{
  "image_size": 48,
  "encoder_widths": [32, 56, 96],
  "fusion": "cross_attention",
  "fusion_encoder_head_dim": 64,
  "beta1": 0.95,
  "one_sided": false,
  "batch_size": 128,
  "epochs": 3.5,
  "lr_schedule": "poly",
  "weight_decay": 0.0
}
Rows from block 12 of the image encoder, named by matrix and row number. Rows with one number belong to one channel. Each number is 500 + 40 x the weight over its row's rms, rounded and kept within 0 to 999. All counts start at 0. Numbers have three digits each.
# convs0: expand pointwise conv (encoder.blocks.12.convs.0.weight, 576x96x1x1), inputs 32-63
# convs2: project pointwise conv (encoder.blocks.12.convs.2.weight, 96x576x1x1, transposed), outputs 32-63
convs0.476:483510494494553451543513539505438429555477533491523519454553564584524454547580526551481502446525
convs2.476:522429553525453532459525538550449530488504487547532486527444483532469452469474487475529527521466
convs0.477:552502459446509519507551603543593516495471469485495489467506437446483534505469446433511505488489
convs2.477:480520505510466525562479507444492466493457512510532498470505501535482500438443538512511468430502
convs0.478:476479548492488533509494528527563554584456450438515461396482492476477433520452490520475454494465
convs2.478:474497486452471453483469494597497519550514488530570442504442441476487503477456503549534495469532
convs0.479:488534455503465515390478569451526554516507518447544453482533525478588441523520444485494439506473
convs2.479:447492526526546483555511498510428425456510490475454498490453453405475507527507527480532521495582
convs0.480:509511504416543539527488544519458460516524497514505461455483460532492570552506445505515570469503
convs2.480:507492503490464424495440490508528580471477599462462436510489486517535460478446497533589476511519
convs0.481:534469493513556494496457537460437406499510492460543487449555501500501532535437530510492506476450
convs2.481:521451501487489565471579511494542499483519525498445520500501461556466509455595525546442467486467
convs0.482:551442596462522436523441501552569529504481487476455466523514473534455542498562559555533518467556
convs2.482:387508504501465493474526474505562490518522492485378468546474498512426427535453473503502455512484
convs0.483:526539520567422494444512518428448535506521502491470520493518491470522475494562530472514494536475
convs2.483:537536562575471520483462553519534492517544464537514488493575563542515474467450511527430482476501
convs0.484:521556506538519499490456517519455448501496575477489465403518447437481550517432519522490505485584
convs2.484:473501457473505441521484515454428510390433495506579577538480526579546512525493552475452456554500
convs0.485:487530385528511498483522497476463508516511467463485498489558456478507520496530477535515433485521
convs2.485:505491496520480539564469479469543485522566498494491483485462530444550532507506528485538548562536
convs0.486:549497490443517465540536552551428453473549475508495468500471503487455528572480500496486503470386
convs2.486:483484459525531550492550472507521496534427472474427598463486465465489448468511513487483518501575
convs0.487:542489511552476471481456491506447454502479474487471484495516575526441512407413509504477461520471
convs2.487:490517506540507454488433424481510467474519460537442497548511501563519479526507551517491566424556
convs0.488:551377453542471489578523484499492492496465471415462503482485465503488445527428509543499472468473
convs2.488:493485470482501514466551539601519491458527532455524469530424492397566448501578495458489504517541
convs0.489:453479500496539449492467464513492465493500471507469480456549463520476547466507435485513518460506
convs2.489:531507561525551504462485458499507495488556532517508504502529487486467603495487613461457541559601
convs0.490:486430525524506531507470509427478500509533505484531549530506471399438508557516463493526568495478
convs2.490:456502451473506406440448515493464509454482521547457571507492494460553551493507474512575497444564
convs0.491:496544521540424510360519487518465496443529455527505562458456511499596533510502422504581562440512
convs2.491:420528528549499491513495565464537531505534499520406465485476549462530386459478509562544517560498
convs0.492:609469537574564538459484473484509502573543490572430483556495455500536480548474509477416473540456
convs2.492:497540524457469485517491475545458527471417534497493467498480556528494542492543492457509469441498
convs0.493:481464430498601519476512497533443495434521439466458537476530532441559495575467486475503470446479
convs2.493:504567483453435489440492450548536519477489498466532473488537533486514560436549526502559507505457
convs0.494:520496437528562607536471405484537516445503480430544453501449499470518507510445543495534608485516
convs2.494:483506430553518513479555502489504483497506506528473462481574440477463428464427516541572529550529
convs0.495:483481496499536428380451482519468450508525547480556476495468487506495528524548461552527533444539
convs2.495:508495519449506498431531476537487482452490525497513426567523465562520493488507465468514485546544
convs0.496:541553523500469525441469498538508537459531601495516533444548465578517510454460441483503526531503
convs2.496:529540473466505521543500577458490452467494497482516514448490413497592485498519549541522447442526
convs0.497:591524509526445516484494557535581513499540531492534451458526478585509435529462471468535588466544
convs2.497:416530496502485540455511436526437503482479483523484520571493492531491581470454462494505592510499
convs0.498:536518579588495467532514492499410425515488522532522499509520459439570501556526534436497497510531
convs2.498:501476546506506509466522497554540452511501541445524465524495582537468519478511516542493495503498
convs0.499:531486484454481484531458508560380480474467527532565518493455526462537497445468498467570462457493
convs2.499:478515503436558517484491521462409469461499485464497485521575520443491515556494461489470529463411
convs0.500:442459544476467480492470439469504448532517564459567569479479447506582505520513514543491542496532
convs2.500:559477505500546504494419559478557505450494514520470483535484536506501472544510433556514457534527
convs0.501:570598496423534500511470492516542514495547485551540587532552479490524542476502542524491474452461
convs2.501:470408525527473456553452443492489480473421520439489565534551529523527552498531496510509552479527
convs0.502:511474508521470517533496476437443500517522506507474493394517555527530435545536541455539463472480
convs2.502:510507521458482553385545553523506556567531475477550515519455518493528528505516517550454480466538
convs0.503:444476495491463532506539502511519522564538606475538466487489453487464468553462498387516480494517
convs2.503:458434460438476468551551497464497523469443449440400555509484470515549505474512453496539491441529
convs0.504:519506514530500589506492550496503507465509522462410456535457508506542502535447468472447531503476
convs2.504:515492480505491497531538487477476490497493383508573460548486514494460506469492517472518494471510
convs0.505:455516570550505518531551530538481585477521435521462523464507516476488540478483524593554465467491
convs2.505:472518490593508470617506460494546489531476489472539467527502552482507442546513461554440457486489
convs0.506:493554527493475526509494458420521508482476528473412377549482482509500508451501544532511508534481
convs2.506:473482502538487470534512513432560460467537487476487491487420507534557503569450524508493484577544
convs0.507:468449479448511443482541511484520503486537530553489511412517481538449497561575415516520485556527
convs2.507:496539486502512472519545561510467551476463511510512517510484579477512429517511460559478521512486
convs0.508:482553521544567466537521442539494617478505490516428504443521529472477514519502453568476495514494
convs2.508:429459508503488534449511491425537536469428469441526522520499542579425501478469453632491512495494
convs0.509:479479518517540535473532511424450508407490562503437475512485522485563467477500534541479530482517
convs2.509:567477461524486586517460522424505560479481520527444471527520507489432474457563520422469453511497
convs0.510:520451447493465505459478520512498586474480445551524545474450515476496497535440442476499512461453
convs2.510:450544526505511463528533463489499474492533445453548561487455500545551490514523454427480530453503
convs0.511:528488525475513426512460526465460513531542598521500489539459503479486513443513532442517509522566
convs2.511:516467443622436483511500549512466522538454486432549464451475536440545424420484503487431472496409
convs0.512:573451460454457533562487524472444473548512502461560443545480491453491491458482571513474480486471
convs2.512:451492483498578509449427435502424481514494554446436566524457445466566493513513558489510454487468
convs0.513:462503457496573475507493449527457461465448483509521558482485504435388533568547401566538420521493
convs2.513:463414475514528498469485449496490526494525537519465544589544534491507531438520467509492522509522
convs0.514:525549457418505490454471461494544480493543544527535447535539501532527514422492527435510493516430
convs2.514:464549508493510512529533516506501561563542551410497495527470513519500489539481404528536531558506
convs0.515:534425479583574538503509442478516465469587531554454518474502477554487536487525500558452409555566
convs2.515:515572527484473524479490490478477503473492511542510545472456426534467482560529546587526444502520
convs0.516:557527468457548479485447523552435442546478578450466547504490492536405514532429492461499517562450
convs2.516:472536532517500522485527449453485492445526566515452441581432509469481439475467461512471520529502
convs0.517:474511482515525486510519496564548493422513574519515470571526487465436476491457539548463491521496
convs2.517:506498490535527554518492531506420548550465510469490472545481490514550463485575477444517415510504
convs0.518:555513561512444554509491577465492549460547529475537502452479436519515540475518481505507482502506
convs2.518:479496539487535506451527417614474550436460526531469506586533526462559463538601519444525527488413
convs0.519:513488595449466513571516506515499514446535496536514530524502530590588497462468476505529491523480
convs2.519:495561507530511491468457515521467443536551473546461481492491481502570487517479515501572465499490
convs0.520:513550477489527513514443455516493497511524508501525586529536483497463435451512504555508518554492
convs2.520:465466482499520499471500432523435532482528446421575442511528475510473546526524455364526489528520
convs0.521:534520548551461512503494569468458464475511417480475524544509389431539511488462494537446482560475
convs2.521:415469511589476540389449515538466483470469498537474469457526480515543520538531476511418506518528
convs0.522:474503518492456498475494504458501589518426510525531523498530495447529510457558453519497527512559
convs2.522:500532527495464497551496508430430435499492563455466486459464508514488586532537511494466496485454
convs0.523:457373544482458452549523534495518440528461486502537516487472476551489452562525495515512508509507
convs2.523:557578487506525578407526540504522488530516520474504497534523521487610563492520539436421472519457
convs0.524:480540530514432501510533531484522564415500476540416545473534576514527458472474513485509466507473
convs2.524:491501453457514472467445531492466536542466422452519477519478573460474516459449460521527496459478
convs0.525:557494441503537503481466426440422469483478521521508529532486530502521455447500510542536566544428
convs2.525:514546490517491423496485429570501498509450515506526463494502572475517437556486423477494408426466
convs0.526:563551536502548449462488472529454497483457457524589501517459498474539494460497474485545442523488
convs2.526:529487531544561483386496430524526520489481514549488459457484494479517546540504531437542447514471
convs0.527:576548448501492512508471437486491487509474440523500465549541445444493577499531491474441622538422
convs2.527:495528547504475464517474582500561517544549469435540504418512571538477450488463551533508496507481
convs0.528:539536507467543510421466456509507460499478547464537541507428546520511487492463519551510432477482
convs2.528:527475519497428562597482497472478537486501396470517409573497526470564480510514468513451532505490
convs0.529:460513464519548531531471514464486493424510581536516517507482479365517559467475413522510463564482
convs2.529:495445496545533543457514454534493551507561455538511503504510435485527455492512554488509431523470
convs0.530:495444457521453534512475571558462561495512435468474497559454441496506473506494475538480495497495
convs2.530:491492485537447493471484442511519467442500515472493460509511449439462476441539571525484465564544
convs0.531:540516451545525509499462505514520445490447446524580585509422538505532532491501463462494465471460
convs2.531:440532483561503463591461516476532478465516515483483492520474522505502507444501467487463480441416
convs0.532:486417447565446489554459468493510450470447496433562492566511568505518500520583543422454547525488
convs2.532:525543516448481492525494501508510476517545542521498567467505424474495475418461514492499458522520
convs0.533:423510583519517452519456596551549422471537554469513529490488490537478512501453504457510533497526
convs2.533:569506404427554541487487562516510506542491510518495491498506437516525461473563403477506449506517
convs0.534:516503466503428491593542542489472443451493543574610547475495535458567530464513508433499480457580
convs2.534:564526482545484602450508482505622472475479546492476553502575537468470488456481523575460491537454
convs0.535:495491497524553551533448461522480494514552486502455473559538426460508561514476462512484545445529
convs2.535:430514523471584489522451486535455496478400410474548497438542523551563451542495546497495469545551
convs0.536:453539503462528537501518472562496458437441472521493538549500516491548552546502520504452562539439
convs2.536:517545564492509491491438494541499536477494489511493502452590480539558541563551488466532498534413
convs0.537:488528527457510492527547475554551484483517498456397446489522573483439608502459459471488474483406
convs2.537:502524513474511551479537458512433545532432450460525520472476475444575469500515489528530461452461
convs0.538:472481452521500480507411483519546523574521494470495522482448492472493476461537483493529456519581
convs2.538:542573430503527470513496518500531480566560563424565480452491476526507494464525431532476474584448
convs0.539:512548449552546576529525466534496487487524517530555555487524536513553505496543556554421510476467
convs2.539:550521502531529579488507416525556520482506514522458481484492538502510478504470535514486493539521
convs0.540:531509468566454471497466453522540463514515541505510433431529533575508551515571483437546579473534
convs2.540:554441517475498439515502492465456521508534514584441477566542452494530490433417495505479542519528
convs0.541:478468518521487444496426430474490525387466529470515441432438538573451464506587480531499503522466
convs2.541:482536460520494421445490507567512534480581555483572521483512463563567490456521481533523518555453
convs0.542:442557555569468458496503463476491497525497511477410478443475506468501421440442475504497499472496
convs2.542:485476513508465415531579509546583524494478494553539466483588497500488459520420507473460420442489
convs0.543:488515523550473533516524520425450542527486509460623488498509383439521490471484522507481476506527
convs2.543:486598492484535441548500507470472582499530460470522548467519453494514509532493478497495472516533
convs0.544:518499484423441527507508561413559550424553520535554542485498589495481475406484482524506492557484
convs2.544:484538456532457489444481545495471523413543480497522520478533513457462499498422526403464503514495
convs0.545:510502520555551479483494496498543374529528465526488478435572527463568547522511409478415528501466
convs2.545:537475464479506448498431492558557467514467428469524442497503506413587485534493488506492441463521
convs0.546:509426539580524480463475494539499529469512413562555498487435469498524508522471537477528574483444
convs2.546:553486527481441553480440518527412509461475467523474564434476498472522485442514476460478497494456
convs0.547:594485537489528546515531535550449480465442454585489538532604508493563555518553506469503497442446
convs2.547:497519531481498499526474484480556468547474490425518447483540437557524512608494551571461484508499
convs0.548:498545461460499478482493510484419515536520521479569459469454516529488494520473582472526491512486
convs2.548:505519488493548481535572618497537453547493475516486513469523504509546488514465538473447481496445
convs0.549:538527482535541532503507487522533535565520647437478464458445473482572439463509459483496588508538
convs2.549:552544477432506580492542489465504569456551499578455522492532533484536568500598500466448428476518
convs0.550:521492461517520505437449478534456553462514520475446473482484542365467500448450544526434496540501
convs2.550:482631493520554449476469516533496507515517503372530504446517461518568525498461495556547518526465
convs0.551:536409560460457491476428524515448458476535446473462548493477535457508452526549473435438419554485
convs2.551:556463445374524533562471492503472521477400466510415545494534500469563490464531498520456460445529
convs0.552:553478572502466479498468483470500495490572529538463561542517585478495584482542485445554490535490
convs2.552:519535539483525553570519503503522498409521511529523539502505489536442545510454600493504470474553
convs0.553:445523564522519489499572567437481462455491460521499458519489524488512542557532500543510429458474
convs2.553:508487509501560546488484513478457495486503488503493472502414552460508447488474507492518550500464
convs0.554:478492489477499476459487534523512488528476520486486478474453393502461544557491478478471620465497
convs2.554:510505479461513515470569516420441483470457508550469466590550440479511462560501483472501526588546
convs0.555:520508451529464477497499395503453552451404485435492453481448515540531518470482495430536504450489
convs2.555:500511488554480495527432473435480536493461478535526536474533493466607489455522502529476448500514
convs0.556:488510559480414499523475521480503544481487512416467469452499520468527474552497426451456480521431
convs2.556:486540524527576476474455500513564470545558485497572510515450537427516496529490604422513489519543